config.toml
image_size = 40
color_jitter = 0.1
encoder_norm = "layernorm"
encoder_activation = "gelu"
fusion = "cross_attention"
decoder_norm_position = "pre"
decoder_parallel_block = false
beta2 = 0.95
lr = 0.0014
warmup_steps = 770
Rows from block 3 of the image encoder of a small image captioner, named by matrix and row number. Rows with one number within an expert belong to one neuron, the router's apart. Each number is 128 + 32 x the weight over its row's rms, rounded and kept within 0 to 255. All counts start at 0. Numbers have three digits each. After the name is the row's rms in percent of the matrix's.
Before each expert's rows are labels from the 100 images, of 14848, where the router gives the expert most weight on average: "strongest on" is what is common among them; "lies over" is the class under the peak. Only what is clearly more common there than usual is listed. The data: drawn small creatures on textured ground.
# router: router (encoder.blocks.3.mlp.router.weight, 8x320, trained with AdamW), inputs 107-213
# up: expert up (encoder.blocks.3.mlp.up, 8x160x320), inputs 107-213
# down: expert down (encoder.blocks.3.mlp.down, 8x320x160, transposed), outputs 107-213

# expert 0
strongest on: large; butterfly; coat: scaly; red
lies over: body
router.0 088:096063140095175091109174154078101091102103143134188097176160109144141133090171127108101086143155138155118096117063161086172139124061122117114114172116082110099103145124163157129164163152133158124097128151159083090120196075191099089132118159080107073143107162153134138146166109074169102098157131120148053105139157138171117
up.0 103:108090110128147160118155174102121153142149156161118129104150110121141178117140164096158211114134127052091075167064122067109081141101086061145107122148179076068099144136143135122112115152140124131107170156172138130144094105148122073170179102126108075192174123124166056060152114120163147157101190145119084060121123160076103
down.0 098:093213114070145144091125100129102089073127109124161088150089112126121109148128120174099082145141165157166172096156150244152178163141151139115112131101145121169086164146128124075141148151187087164158075135063109127141121109121126115133106101113108158142191151152153156129148151154089105134140165145069160199202102124165110
up.1 098:126108153156143119136109080131130153097094158157119180093134106114184131093101136111120169088110068116137087173149096113122110127102189157128137147127124101096132116134191129162114134107149102064138124179118106115113101091086055149165134113092159147114111085141159118118142095099092157089077136146087124126146139202114149
down.1 106:166096150163173149141119161158151136109085116101135123161103159123114077131084162097117148100146160156111092090146070162147102128168158140121129122146155154116169147104145152132077080083112106153099187146123094120047130143121106130154135176150137098064134122157117057147136125159134140180156060130162131089107073100145108
up.2 098:079156116117165131168139096069170114144130127111158101165172115140088042147134114108086125121153150137133137142100191136133191152146086109140135140136161184120148138158101120118109151187141065118183122159083099167126140162088117101080127124084170116126171148141138187114150102141134132094160172080096160171145120098177079
down.2 096:156141190131131115116105166154115115139121100115162122080090153132124176111135074118102148133078093053117107124145090088142145118053120092120148153122121160116124078133166141082125083135134173125068126057110166122121110133164139113094149160183073164107135122143140187128136158134182108142124056156159134156173138122181103
up.3 099:144153165132119106096139116154115041088132142113163146157172118082121094128157167133114114106134141113131138158130112070094178154166134145105081179137111074078121151108159168171081142114197118165121138137143143141125186161134092148108116097138156121124111168081128186110187095137209148099124103096140094132148115150089131
down.3 096:158146166107107164128149174126170163134160092163127147111046179107126179069148156137156111108123118104109114145113154132152125107086160116140129078112078126184117103100074129104174139124122160117097134128136090065156113138131186169110152160098172161134088081152108160107134094147090142144136081169059142116180163106159107
up.4 093:140182135133103123124109115092122115122118091104111113119181116134121110071129162129091090131104149131104138139080172152119089089112112167112177064155128167096098154070177136149177101146093113066153113099128154089123164114132139145085155174121107082171174134122131191138102062108095100133154160137164097152151118078148089
down.4 092:120151116156174128175157141185088136131127100057152137162106132167119104081111094116150103119136153116127160076124144121165177147191115123119140181125116117146124174162122134120125151157120138140040134129186143155190117222172117096141030162143109158056124176165072093175154123062152156130158098078091137114103137139069162
up.5 109:138100122168154082132162100129178082058178117150147111153125137137146108139062114156117124115129131113102178091101180115090091121150086136121149155152185114194135120083158116153171111111151091105095138129131067098150118148117126150130108188091061181091106154106108199128104095100088117089130091155141086043139113153102103
down.5 113:139149137112082116139136146153135167132114129152101145098138080102170151152129132159132154060049157136186094127132141197094132136106083146158089116130141114120137177103102086117107131067108142105087086082065147205136140122078204201132141090103100082127149094176123114159133117139192170147086174151161159174093134131142100
up.6 098:107122142140133091134203128123153137100077058106091108140133126151166180173097113144098134128103128160111122112166135116104159121121145119169167123148079079135150136158132056167146111179079154133103111097105152089164134129098157186137119115152106087190120145143106111087137165099149162105150134098099080127134126111152107
down.6 096:181091100147173139086096113154148095139124131129096136077055118101127092144128194116147122099139171079202117124148103183115126126167084146140101082148146140173140104146148075149087072120095149161148127115140160140085130163147123101148143174075203079111143150104131105156154133189107089120082117132107128086098115167140139
up.7 094:094158133181128115120079085146164126078108116109149169137184085081095141085167122101129152117132159133107094170152134083183118143148126168126154108139149137143115064165096097080143138159135119189067109153196162113074233133117116136124078100089130213111164174135100112090174074146161077117140148142115079137085121078167153
down.7 095:188077143056067105140116132082157100198096151138164138102150126125158074185078121149073089104133145095126144149064144128106181074144116098117149122126127152090081142113093180172115122151131106118156165078105118127114116161156129147121130114171130138163066078138156138120162143122143162131179113122143152171118110134113098
up.8 096:110106084129164122116125134130136144154115090118094083099214123120104064131181095127110137145087115140155166130129128156150085132113178127157103126167092074120171102110081169070114115099148133086138160151104126125114134085088147113074089136148162175149126105092082123096145180153142152086222122159152143120161158168158055
down.8 094:163118177086116124109143152041114231114130133112166082127164134187144126168153179157095094130136115125117106170092137089094119108099184159179149133118123121110144203168172126083129154154119104109146119151112147109174112110113119126127142134165146081147163167095127138081219179153118133168110150126178133110167091116126164
up.9 108:119152136129104184132159112160069126094199097115182122104104139104136145101097127077134137156117141096135149176122123139100190138141171111102130069101129067130087170159090092073160105218090142096107131113163099104108144109148130112109044159114183126182123138121125166072144114117099127184140113179114099117115114172134160
down.9 106:117120120081109092178123149084137114079157086066159103136151110196117139157113143177102175123138144113141152160154178115155162146073163124109108122147136148134162132055126177121059146111161149094083157143135125203163125163081134147090163116082072118110106161105077105115121135090121129124124103131144149147135187176148069
up.10 097:166124148088157163169126106116113149086109134158137135108083154129091188066081164090140076175102138101167162085106113119199122062116076151164134159139121134067177186144102111159159127124121102120118171121132150118110165088070112103070149075121072085133144149100111147087086146151094095176110091109120138132158108181120069
down.10 097:120150120165118125101100139083168058140138140085159166131085132142105100155153145132154184144083150152135088143190055125086117181122124094126099110099119100159127086068087090113153155116175112126130073106182127075145159131117101115124126177160188169108142108154146084193130124083175162037111154144138172109176125138095179
up.11 103:137087118143057126170124118112130146089162145148148143178161157102088092153123043126145085140128124162107159071093108087148174124160143150114111086057169126160118179049116137070182122160124156108122109111112102143168135194127103162177156151087076110095134107131131124115128132126087182122162164143129215127122158142151063
down.11 106:157113116113153131172093142116123172128179138153167163135181152144164127110128158144078166100142081107146157168086077093115114075172097157133089171175089158090175101104115143130120116092148139163134164173113135156194124194069139157094121081084172139119079107141164147094151104098140115116115122145136116088121121100168119
up.12 093:180142115147166104140130108145124128129099119095085145241122167159054098132176137128120145165161123110172093113089145155083104154138087107081185175101135146146114145138176151125140114094141151106172127113150095142079107137128108136095128128103105078098159184137157110182112174107137173097129191120116123156135069091120135
down.12 100:155182091145153163126067124105120183155124229134085119089165108084168126123150070058155123162087091152093095098144160056135109146114164147115106137149190136133135121088149096176125147102109088095084056104167106085154131086100147109130112104119134115097103142102130134106126150108112131162117103159115079151154166141071188
up.13 092:113136087159134111154146150124093178142083099091087192132127165062161181095181124164124152100178146109087139101123119078109155151130094111124145095069138070108121194126134126142131140194108155175147140153137085145122107151091127130182114149172110149138100064158091102112109146062137168171123101118155138148148161109160140
down.13 096:111108098094136106088110120086126082134153123125149162117138157156118088166074152106145101198164118158104161170098150137095096052131119108114201073145149173189073099156181132110129127096157176110132126153152126103051134149168111128135128129103106110099109080128077142130123119187171088164131130109134066128140114078169091
up.14 107:177160116188178127188114113066122105110188102158083112091144111094139068159145063060150107125122121081124150135078140144124124134152129177125148144169130143129148126127148113169120069174111124191118120064112081127156168133157095129152117132109140087134144134150103102152129146130241127147167110131132079151148131113137147
down.14 112:163180109121125170087166125103169096143121118108130149124129128063209100106180118094138092103072120126168148089142155121103107129082100118153121074104136143088105099121124120114132165137181116114157109142122135140154105138044146127122131100139108121104140050066119160176105117112070170134136164165135115127101125133028076
up.15 098:087118119109178133138135109099155139139170069124073109104145136168185204112145149087118103127151096123168101149151169141079049152155099164183108174141092134132132161154109112233055109144154139116129111109172130137121103064140107129131124143130112216179165150102115143172169131116162149126122143192141116154083126170120076
down.15 095:108130071184149115149132142144077092123104093127059151134097100100106135121037204141125122126140159143151159149076159113101049134069123127134130103141081141205106152095076117127120114123000126166126180143093098172091127152134117154109137096136100103134157172152086124109162123186159069123147126211188125164157088118163166
up.16 101:146097170136153138153096115105130074106145080083066160134144182117108141164123172127115139133152125116115106092115114089141158115140057150081135098079155158155119141152132136081116121101087133141171123102101144125085129121171153099080100124164097183179125134151125147110143124143112113134156103070173109126139200139165187
down.16 100:144130143070154109104145097135132125130073146182098161141164069146131089140034123116165125087118165107081108168052126155164108179126142077171179118139099146107110128129113084174085178154109088120171150089141067146127132140114085090096090160147144138087099119086146119109065119118115133087114128143116112174158043122150079
up.17 096:160168167146104110148163107163106093135220131175096135088092127137152203157156144073135152180081156124104132075130120133080133155163121187159093157117127069098148117095091113129085128162060118154082134113197133107099167164121128163121135147087106079110113161093172070084135084119105183123147114136124141138132100154087136
down.17 099:153143131146140081151147093152136117130091178106117125173130185115041134140089115074160073069082075148090126106125114128119119199082181127164176120158142134132134090136099101063096127091121129175169150144135141121180103170109067135142132095121136128135084112152146140157108163100108145099132206124117127085113107110141097
up.18 107:082006102151142069171176118087135160175110091108117140077148119143102164149108154192106108154109138149110121172177108143127166137127186155121104163095133104143138113091101130124144150141136079079074155102212080144112089157138119136106132181119114094156094124086152047117110119134121090129164105101128119150163109128159145
down.18 112:122143122057041142128093085127125173135121130105131143158060132131171113169148165100126085092144179094077064114154078069133096133107070054107185124205132144127102158106147128144150121106158139143082101113081169115153116092140089104080118087084195125108115122118120168123069141115133151163098151179096139095133132156037092

# expert 5
strongest on: large; butterfly; grey; colour: yellow
lies over: body
router.5 116:150167115099111140110114102105149131151105129109100172124111115177147134137106087146181121129088137093128141088120080156110148092165122133128181087132112109166146092156164122121113128077092137183141094139086173079171137144106136143199149122148089118108189153166127084137103139219117129158123141072143218102154162137090166
up.0 114:175130129155113147130060153158098133120131160142176161117136145110174121211137137130197144129130074127159108103145139095121116144138115163114198131111084188158126084109112170169139118155109120181180129109110110087118153135128128108099129162127143183114127123081141118130178097133139217148134194120133162094078099141205109
down.0 110:128100129092097130113109072128162094202119159129148133159138139173132133106135086155141182187102151155041118165074153179130056176113122111095094144118081160129148103160146119137128163175069205173136158181123177162084133111127084078133070138099127099132139131110079113150067110176112098128121160093203086132135175128101116
up.1 090:138156144167124175178125074115167129164097133131125130129175140165083151123135083173130117153113147140125163147160183125106101068170113137126114156159164127115098093153148168159111116163138181125169154138099103063144137083134132139127127142134075137084084137116134178189108113081125094074084150160137170213114065121053138
down.1 090:166138173138159189115098132107145080100098150138154186097134079154165147189128163136145131124118132083139136142145134148119161177115141132126203148102097100105139102147157143138127147117112083147096033109161136137090160106103127112105147205151162175181124130104110155189139125104081132162134148087106024078099156168139108
up.2 103:124160101115154136142109138153138117117143084089095085057161124089166099148108082180097192194152118098249149083152125166089130121112159166086181115125065108122167120110137163115111091101140121090146101138137109187099126183088140124148114091136114135156129170135188110079107218149101103085121117134056138128100107112103114
down.2 101:126096119103145164078151080158066120072159156084090117190077125168194136101123199133138099127155135112081118083117139096128092188181094078141141144120159129136115143115158088145113167099140149209121154179145120061148184084133150065119097160112220152136073138152128163139136099165153152190142117164116143207137120165153120
up.3 092:124105120102141139157047130158135184116184142125108083091162104113085190115154131122139100109087140126066088146119188145109135139180151155167150186158128133168110110125155126143137129152156146157088126167138069098131097134082130125123091154123174108190103174151148098163120141132169212145169103098114037121079135108183120
down.3 097:165096129127163120143160115141167102124156166139133108142146131154119163144134111141197079113109142151103132168140121170126179136114138140137097150162067173079159155117140114126121098103103099040143134059183152151132140145143106146101152095157132136154097129166135000124107136085101115135135165163113106143065132124090076
up.4 098:100102089068109145125175176114151085123078117080058092096169124173144104115126082182116131141155142156135121175120128138130057107145164111072172112155086160124145150113164161145091146148189174169120147117136136120091126167111184105150163123191100194125128131123167200178131138141081120114128126105133112168147146116101092
down.4 106:133161149087153149079110145153144101100149023113156159121149160101115115148159183060127171139078085146148152113198138105145152115076131220121120095101077138141112145093119117116174206168106106112107088133141133130146117167074071137118129132127154079142115158061192163098128144093084085159128103096115140068143129122148108
up.5 104:131130107190076152103134165118092142126102152123129147147074187087114116139130157134163150141113102127162202083159055125143138167093131114089082111151100125135124158104120143116098158118116124138184099111135155116108091222123119171119144159115186158088150120103082142055129130110116077138101133164135124143128152087160145
down.5 102:093136121101173113178142121140149057124128083156086127151118087126170116143145109137106074146155128163085100136139165136132117105118120134188085094164134134134159113164127155179145099107072163160131153118114095055116116066196133147186170123180125124141136116148132126151100149137157183121117140161141074130130057108147115
up.6 104:106155206091138145130101093159059132122186108169163071076128148163118142171127141106098106199070138113160159137115110113105127135170111077149077166098102168184110099149129132135122110139138174208116057148081112075157081137164171137158115196111167151129136149127102152140081126157128125129095138127203158173087159134154113
down.6 102:137102123158147154136127185115122153150066160093147132190110093135150088143101175142125064102130059075116130135120140107145108130140083068104184158122200158134168116122124188141064164080123076100132119134069207089108132114156156111130143086086070125063133138110130131130141106133106077105107120121145137144151117089150111
up.7 110:216139077147090033102108117129100116158180109107124142174087053144089067109196106137125155180132083101092142145157128150073097123127147084115093154139096125157117126145053109115138099106182127143108145102135139170146129125107122101165111138079160130078096102146104153147118073154145046112156152141102166148088160099147119
down.7 107:112169062206113096115154040135094073108077153109119170141176101175127154136066091083080117143158089165069139110144152063161153110124108173115152109132140123097122089134143131146152094147145105150078159106113117189052129110161095107155124125162112165152176120117169129159150187178176137047137127076150141170121098076095124
up.8 085:119164156192144127114143059154101106119094132170135136099073142139106098139115191106176102100071129111109107119215204151113126160110125191123159132110156061087156088198120114093112141126112145118087136173104134194102099139133153097163126130138113149122150116176160132130155147122126108084106089059159098165162113074189098
down.8 088:102091116095135098133109186124143124120046202149082152140148096115126171117077104125090085159131136152083111142087101122080113132163083109113199127183131179169116104113112061116138147135151201165121173102183154094183156096156064149103122175116109135107109143122123133174159141203170159132162122097110119106152152087125179
up.9 113:056166105123186134121179168174099094175176153151197151091139162059116137122141096176130080073142132113170143175188123101100072139153150137123160130096111159121138130104129087152131126108083152102130081183116088091081124136182120134118162127143146135153104170113121179098153093146123097156110112143115168131138113100166112
down.9 110:171125172118107138115104149117165133103089095085122134099122121130161137178174153111149100173139141112163129132170165139112127112094085102119102139193148087036133171126127151151122102138186155146113148106164172142081138102149081174157116115107091116136104170104098106162073107181164129134114102148126082115121074161093083
up.10 106:180129109136134173119111167163131127105143096133138088089127094188184145128103115097164077123101117105180112055108153098180117137121102079133104124161109104166107140150121053093137153138137162144115137232099086136114134145114128091173128109086089061063145173154108089141114151112138081082207141119126102150125083130127086
down.10 100:064155116127145151118113082144130147135153151124156084098120122102106060183098154136118128161157162161109146146117099145142126119074092097125113145150109209117121175117107131126125104124165102077151104108110106154151100157105199142127047094085146144131135125208124156065129095156124148122168146144110131137152076140176120
up.11 112:174134042139096069102138167142152145126146090110144073177156121100139089129160174087092121122111137080169126191144138187155062131140179144138085182078092094084101178177150135135109121154145154116168123150129115130163097124094123160131183123132102040144130204154081118139103036143124094172110068181117157160096201137113191
down.11 107:098181107114154075095092097110171101154095121131121111102116121186100161118196082160120147114203139108091107163160134134160128126081121110129116097140088126144156127080143101088197144091229151108117181140128157114077114134170115165173146125105130094135092165126101179073142100111125126082092168162141135100201170129145121
up.12 103:075114064136117141133120163225031126169135163174162085124128187094131130151154182100126096114145103159179115166072138130133155091157096135153107151110137148145171154085159167114140091116119093154138141164089112129058175136137128133131151152101156112092147148210104136123093086117177129113171133123128137152195104166135082
down.12 098:124125159138144114132153099115118143112103157101127186152167103116142100093185152142116137131119070155110122091108116115145105117071146107117125131119078159077084124123100148179071151187141141103135146181134137139127122155119164059120125128093127122086121117147129167116116109124100078082115156138170109162109071134157209
up.13 083:160155084134099136164082099121166101155081133129153163083107163119123163097105096093122134141158134093132165129121110174131146135140182159198049134154124081102122105172090095113129121145128070193126150074105126147126150126157079119121146083148109161118121200120099198148153214132126116148158143092083153054120082101156121
down.13 090:136154155133067159108188178109111131103115117228143086105179175146148155190139119100142125128103117160072106174098131132140141102147110127172141183154073136085195102136176159081133160174103153139170160120129160154102169136157093174109135142083125139097091135108099099093125127083138167158133094089161047092162154136136131
up.14 099:187218066107109103108128172162133115099130157141134163108090127122120135105149100101188143072127114096084130159123139125126207133148141097166093105132169106156180123119108148121128093162153172120126158162116097057130111130145157160176123132110170180088115182091075083159101083143108101102180070070149176196126097097119106
down.14 101:124108122146114131091101209116145139084084076116170127093131117120188175144086122101063117082155084080089143133137114110136080182118143115190142156071119082123177128163101131145140094137120072137138149126170177046099140111158132137155153119146109148120124194149111101143167093092127124110104078112191097101158127099056188
up.15 092:080148166172099145094109107093127141124159152178130115102098153214102110080107129115143139121186135173138104095108127121112128077143201179076097182147114125097090137119120137101089090068129064094131167086091145118174135108104126082112147131023144129120106112128146167096106118120106141147088149139156126100105152097119058
down.15 094:180139114065113105108202134165148155140089133143146191106083111096132113116095136103142158171096114138100208128148085109078072094033162137077139130150196163062151151127105097098151121079108167136162142086083085129117168143173112114137126121140106104175092130110091104082130158184095117074158119146124144116097121156144157
up.16 090:094102088125090164153114101148116133150119164154192157166123150079084112161072096130090083088140096147151079143121190122079092138134112086113128122133103160145111193166054133163142127153116120092112137136152143175084201071179074179122166136090128163111102185107156121168170143148156151158177147141140137120125132159118129
down.16 091:137112100110160152141136127115105117118114108166132120129118053108130091098155089130137114122133068186080104119100109160149172195136138136106162113127181116198089105113143141093138096199132125143137125089157157083168171113130146094126133102138171085129149136143104126149126140149138173125098136128113147100102112122161169
up.17 111:122104141145072099128084089167096129156168145157161120098084112124134138108157184076138196104121123135164127152178140168130088166120118127161062228112122157191128101154145166124126149154162105126156082086172065160164066167122078174098098092127155087082119175150149181129175027111119071163179122175147161111113125138172136
down.17 107:106111166121166143146153121096219174087107149158130149084149105147103077137095165083195116142124140105136075088088151162140106078143089144122101196118155124133128161125104093192107131096115119117101181086162115116119143083115121087114115180139150122107140060096184171114080127131111160097115121118086111138105067159171131
up.18 092:112190166083114116123115163138052141108103174075170104095116155184082113162133110120127154122094087095161118138111149174121090115123152105157106140127124127106151136117099104102107172171120187128085148103167141090087116097045049082112129064100103081139119100093084066131128110115098136065150133170177139158151123146113145
down.18 103:157116184169146149168177214038177200172157140137146170093075112116118136097114112114153128130184174084112155121155076185155117114108100116143080118141074079130124126140143150108159077164151154153154167111113133107129143071124135183089184175143080139130162169168115127120162157098148154111052152137160113113146048123182109

# expert 3
strongest on: butterfly; black; colour: grey
lies over: body
router.3 096:131107132121152108181134100147156126145145119157136119150151132076146154152165084102085095136108137146084173085128178122104114170095075167088134108104108104110113141113171119130110128178114155166114113100149152146094138171142131084094138091154098137175130158136134143065132123154074146130153162122116103133111064150161099
up.0 083:125148147102085148108124136165106142118061151129128148077085141098069140123090134175116135116154169153137155088114057156144099120127145148134148104185073124101168133164145105128122116134153140132128156125131103098108173095136105143222102143154159065114109131085082145102170112149131103152087120137240153100107098080124148
down.0 083:140061122129129148111104165132130120143124107066111098193100166176107091132165137117124126087155142091105118155126183151148114175153137146118143152128136110230136125144148175079146120059075110135133117143141131100114128135175101130080123131097082130172165175136141074110170133063172140067160159105103114125173153068124115
up.1 103:114110136107132132113159103137152109169112137122065141073085128137230140163142130085126146157104124130081123076077119126203114082132124077118131119043125113119123145148126131132121116130148151162125078108109134147182132103155114176141107138128125113175137131121173116115139127108105141108146080149137137156128158114123160
down.1 097:161129154110148179151134128086145096185143099142201148139175121150124111086065102202127154122140139095141174193095103066149140076139131125112093114152093137101090147140171097095102120100113113080149109068099102086105131104060137131162104086161118165121150076153067159134142081074073104108146125108128126136123155114187101
up.2 103:150172199137168191134092136121107096071136098144105088101161112150095102157097090184104096166130102180152163128162118130097163148092099158108153151205150162145129137200021147114150078136081123096114158149129068162116129159122124132158177140121097162100131154120118107112112140150115098104119130182131196156178182188129080
down.2 097:117099170125070049126110139183133059140162181165086170120152114091130114150094132090117114090128111183130172143135131171103087138136138146140132162136159124135170116102099174140198144181148102114134148149075099105066115154125127136113084111167074096131105100079121108074073168084106172129174116083116087109062109114137090
up.3 101:111189115127158165115169138183105149102091177168208087128083086115095108094095086123175113080178080134150143137054113146115137113138117105121164114095139161139072105140148161101115102136127089127086114148122106150145061151097149202158133137120088088133141137133133176155181051143166138122141186075145126121106195112121057
down.3 103:149105154160045158149115099111092139188118163166125115120205105146138123144104170147093172119136138095171116193173185092131098111162138120095084132111159119161145143096095152131113094131122135160133112137096114121134109056108148082084098094141174153142143130133113176167139146161094188115157165129155120100090121127101142
up.4 091:116134107160085162146165202185159110214168115069192137110126106102093111181108127103128153070168090093150132156182096176101192135162123144163116166109093135143132133125099087144156097086130096159159098159166142183104090106139142087132055122168120157133124088098146095110186154112117109141150095100129194137155072171121081
down.4 098:164133128146119088100121090066129136080082149132125128130140164113071141114067089132114146136109109169104096130148111089159157133147163128099102041111118111148177154128142094109122130117111135120158104138056160101146141142149094146174133130120113125108140142162198138172128140054100130093119190154150124156086108151139132
up.5 120:117180107120070088091126160205155153116146142178150132169176149093144085096132176159159081132104120183162131135118141133115114144108111102115138209123158157186157092106074166126149131134097117143174126140119167119090121162172161114093132134139175113078113162193112118079170161106067165164105092093144097025161114136122177
down.5 109:108152102114127125104130149127147130198132145071062109149163137155082124087133019129146092142140102110121107116130131077103074115157123163079167149124130135098152122109145120151082129119129097139065087116146085085137138121188089138151122121152157212131129108139118137106156138129157111172183121149134125146117096131135177
up.6 119:109106129085161176112132185118121121074144064161151160143142087124167100168127186134088114137190155097185124136130156104094191180090098063164170101101069196114100149120129126173102118176123172130065211111176168131075142157092118115110145098061077080093132113143169130132091109101168113094056119123119140109114079111120122
down.6 114:093150115162128085087109149044122089147078184131113103080112101121159080107121106104159158091081114139184107144104106150123072155152121096162116149132133165116132132099134111154108105165135106115198114163160152113077119132113116108094159127114136125168138156100142148088164146138115145211151173153147157125145139135097184
up.7 080:157102116073119090140178131107163160172131106171147122087121117067081133185106178116144110089102147143145117174073122097077141134162086174137077149165167162121159118134115136099105071158104161080114101155094168104156113089140107145083082143091104201103134143129095145103157122101131110168164136146121140095126124126126146
down.7 095:148148144157104175132114142114152136096098041092139124129142113139099138117066118198111136136151169153125118161154107110130061088150112124115152163157095116097074098130126141098120124138127135164109128110167124099111136119100119166129147103122134142174105173137174133157093155181053104121131161094147147147132132201165121
up.8 095:154128106166131113147156069109117149130151129130140199104092094149118152112212139112127112077170110076116127095168075103048085129138173129131158130153147116140148183163142135102165145149109102164050125182213103075140138088165142157185121162123124107128156092116129166099119150162139156136107125215161096089143071174159167
down.8 096:113100104164176104070127137109084136138139145179121165211086131163078137132060129097129089112077157117152091148133136153180137152096102073128179104089129135127130148088121105103082142069121108123129120151157120165182148192116154100113085189109111100114124142119115128139153149122102149130219189078109161129141104158071142
up.9 094:157135107109158133107137140109081140121132130140114121155173105124160120080109141149136070079202126214154092155132107080107167103191168136104173070140064151153114097143076178144129107145110101171096163120143116140131150155159107135183169160188118154144136100077131153098172139079149147081103118114191181117145181117095124
down.9 098:160164099119152118129161175162094152166133203095144145115143150165158100123130050132140168160107124109104084163091092179144076092099067150178085115149114140138109138155091122078114143142093154143116118118096209174134133180090139107093085109135125073163155142187161125183150153185121094049120094118135127197150129120131139
up.10 108:154132161134098130123115141144157103182101115136119094092076103162088170159120115164169134155100139110131088125193118194201066210122113141140160122127120146130143134161156112170142135089082164068092145088089174090151114140110118127083091175153102178111158131083126160098125099118099140121142129150142104086112102134066131
down.10 106:200146128103149138144188128188155103114120139144138135185178112100168083098124120139098110187139137090081094166142061185058165132156109154079123094188132157094125116139117102078102131082132158122179102100177121127094137140105099102145137171098225108101152108059120126196154153139117157170172150126107156065165131153130083
up.11 107:115142163101134094101083069109117132159109175087105125100183199125125101087116178154122150128073168097154134107113163103164145142215065148055133108173067079112116111122132106109142145091079107080176183136144147133203102111145132122165103098073111112099141109095109134089146165211106116195106056141118080115077129151088113
down.11 099:129068190110129194133154109091106149121157139160124063107081119136144207151116140133087068141156163155110136097100142180114139136077151149117167135128138147163200104116133082097071106154117145130109148127185126077103161097100181122168121123154081148153136169134124082153132101093130145134123144085137140091118109089130163
up.12 102:128156120133127196160122128101180112149082129154196117142081121111106104145118214175183144120169139107152115147128164158144116111141092186106152147171145172124162145116091117131109145123169145125125133105127104158111147154138144114144166120070130076149125084170136132182123187117177118104184094141123158166110133178087113
down.12 105:172141107092123119081096148122062062139100123145084079144108095125097140105096147070134203155166142127168103101156101092161144124138125135180086092079086129156163150095067119181120053123125156070156087186139151148069161134058169167114125192156156167086122149131129149087152123112089130132149131184132131153167127129128171
up.13 111:132152204092133150156146152131182123063096107120166142143121156083079104053135104163142130141090158134145176102135181104080152077104160061092116078108172136158133124101126106153077146134087127170112163148144099231150143135128122140141104201107111151136154164146122171137066093105107121154129120127105144131099086114118143
down.13 108:094140144100134214158152084166086095145185059152107135114198117127129076149159138103148134129126093153124146127121136123128182128182077125128118158113162093180126167048144190125146122067156139128097130126114194140120098098114183112114130073176123201135057080103129117099156144127126132135153150068133167143072205086109117
up.14 118:172126110157130140115144172134158152124076102089162141163154126132202094133133143095083136094071142169129127129121136090164117157105135081086135127079144132134159200127164170109133203100120139099156090138135127136090136097128099148160112154142157161131085164108156083102157082140155072142124139097119137161112128122084190
down.14 109:096133166105176123156077110155119180127165135184107116118157129138170152154101096121126164103143100110143108164125146088144151097151144183097037096134110165094125119099126052126137129184135155199136125133166168138135141173096164094153171141116114124127130134130134172155175129107079115098068138070099126140104198125146131
up.15 112:166091138190148133156127137073151114165117166078078114134132114069101116142143142140159098143140143134091136098123108161101044137132103136100140108066103049052147096135141162168138189156081160109119185076166151149171120050134162140122127154149112138141149070188146178117090144095081167169104124088122138119097142118116165
down.15 111:071144103083144085119117105157122117062184087164110171143157165187076154142149160137086173175111156155137103160095151120059141107120181119169159102158158135115125104143145087091177104174117098129140115155057116074156121161163163115184134083097135120104120123160130107082140104128121094140146128108175134141111140177118110
up.16 086:113150146146141126158073114114164157121156157121154128144165140135148130075140077113165170159153110169186123107099196085125152126092140150125080201154081130157102138155188128076149176156148086110117168107143109111107075077105141096229081135157103086076142110116121132145116142110109115149111085095191095179179118112090172
down.16 091:144155093039060156090093167112136137128144120126127119118164103065082080139091127164131094184103173065145126146152136126098131112103124174157149143119181186124131166125132131119174097200099121093106130093142179108222142166100077116085134134111146131128130142102131143110108165176098137105160138081080084084096089137140086
up.17 107:079075078116146121100124138140102143077097112152119173049108153168196146121118080064125129056123165081053175125135095114115130098139137114183110121199109086104129115168144105142112139170150110144099101139150096101169085162095154147136139007123173178125097095096110138124152146138159168164130104178173162104175072111097072
down.17 102:183128123161135092144125139118168156133103132095144158148102120062119099073131112173121138139112147142126171107188118157157120112146142160112114140082103168142120117118163170135159102165105163148139106154145157117044143128120124100156121152135093113167164153085085103161130170094115063104082159106169101152138124151159162
up.18 085:140114126106115103156095162115094101095151120163145072145057106126160083164141113087105236172101128173115063134098146144120160124098170167118137081124150189141100186121055087093049084056124150174171153075129126128114169155067129159066219123099129104176086139112154140118161135123126127136161102113140162156124077140139101
down.18 094:133184140117085134113163053145160126193114071134118156130138141110122174126112065150107143123186077148150121146111100130103190135125100131091103101160146195094144116111153157085127176144142150122117097098136112160137129096169109174164083169117113123190132154105102115124070173093148144150140163113051149116103140156116129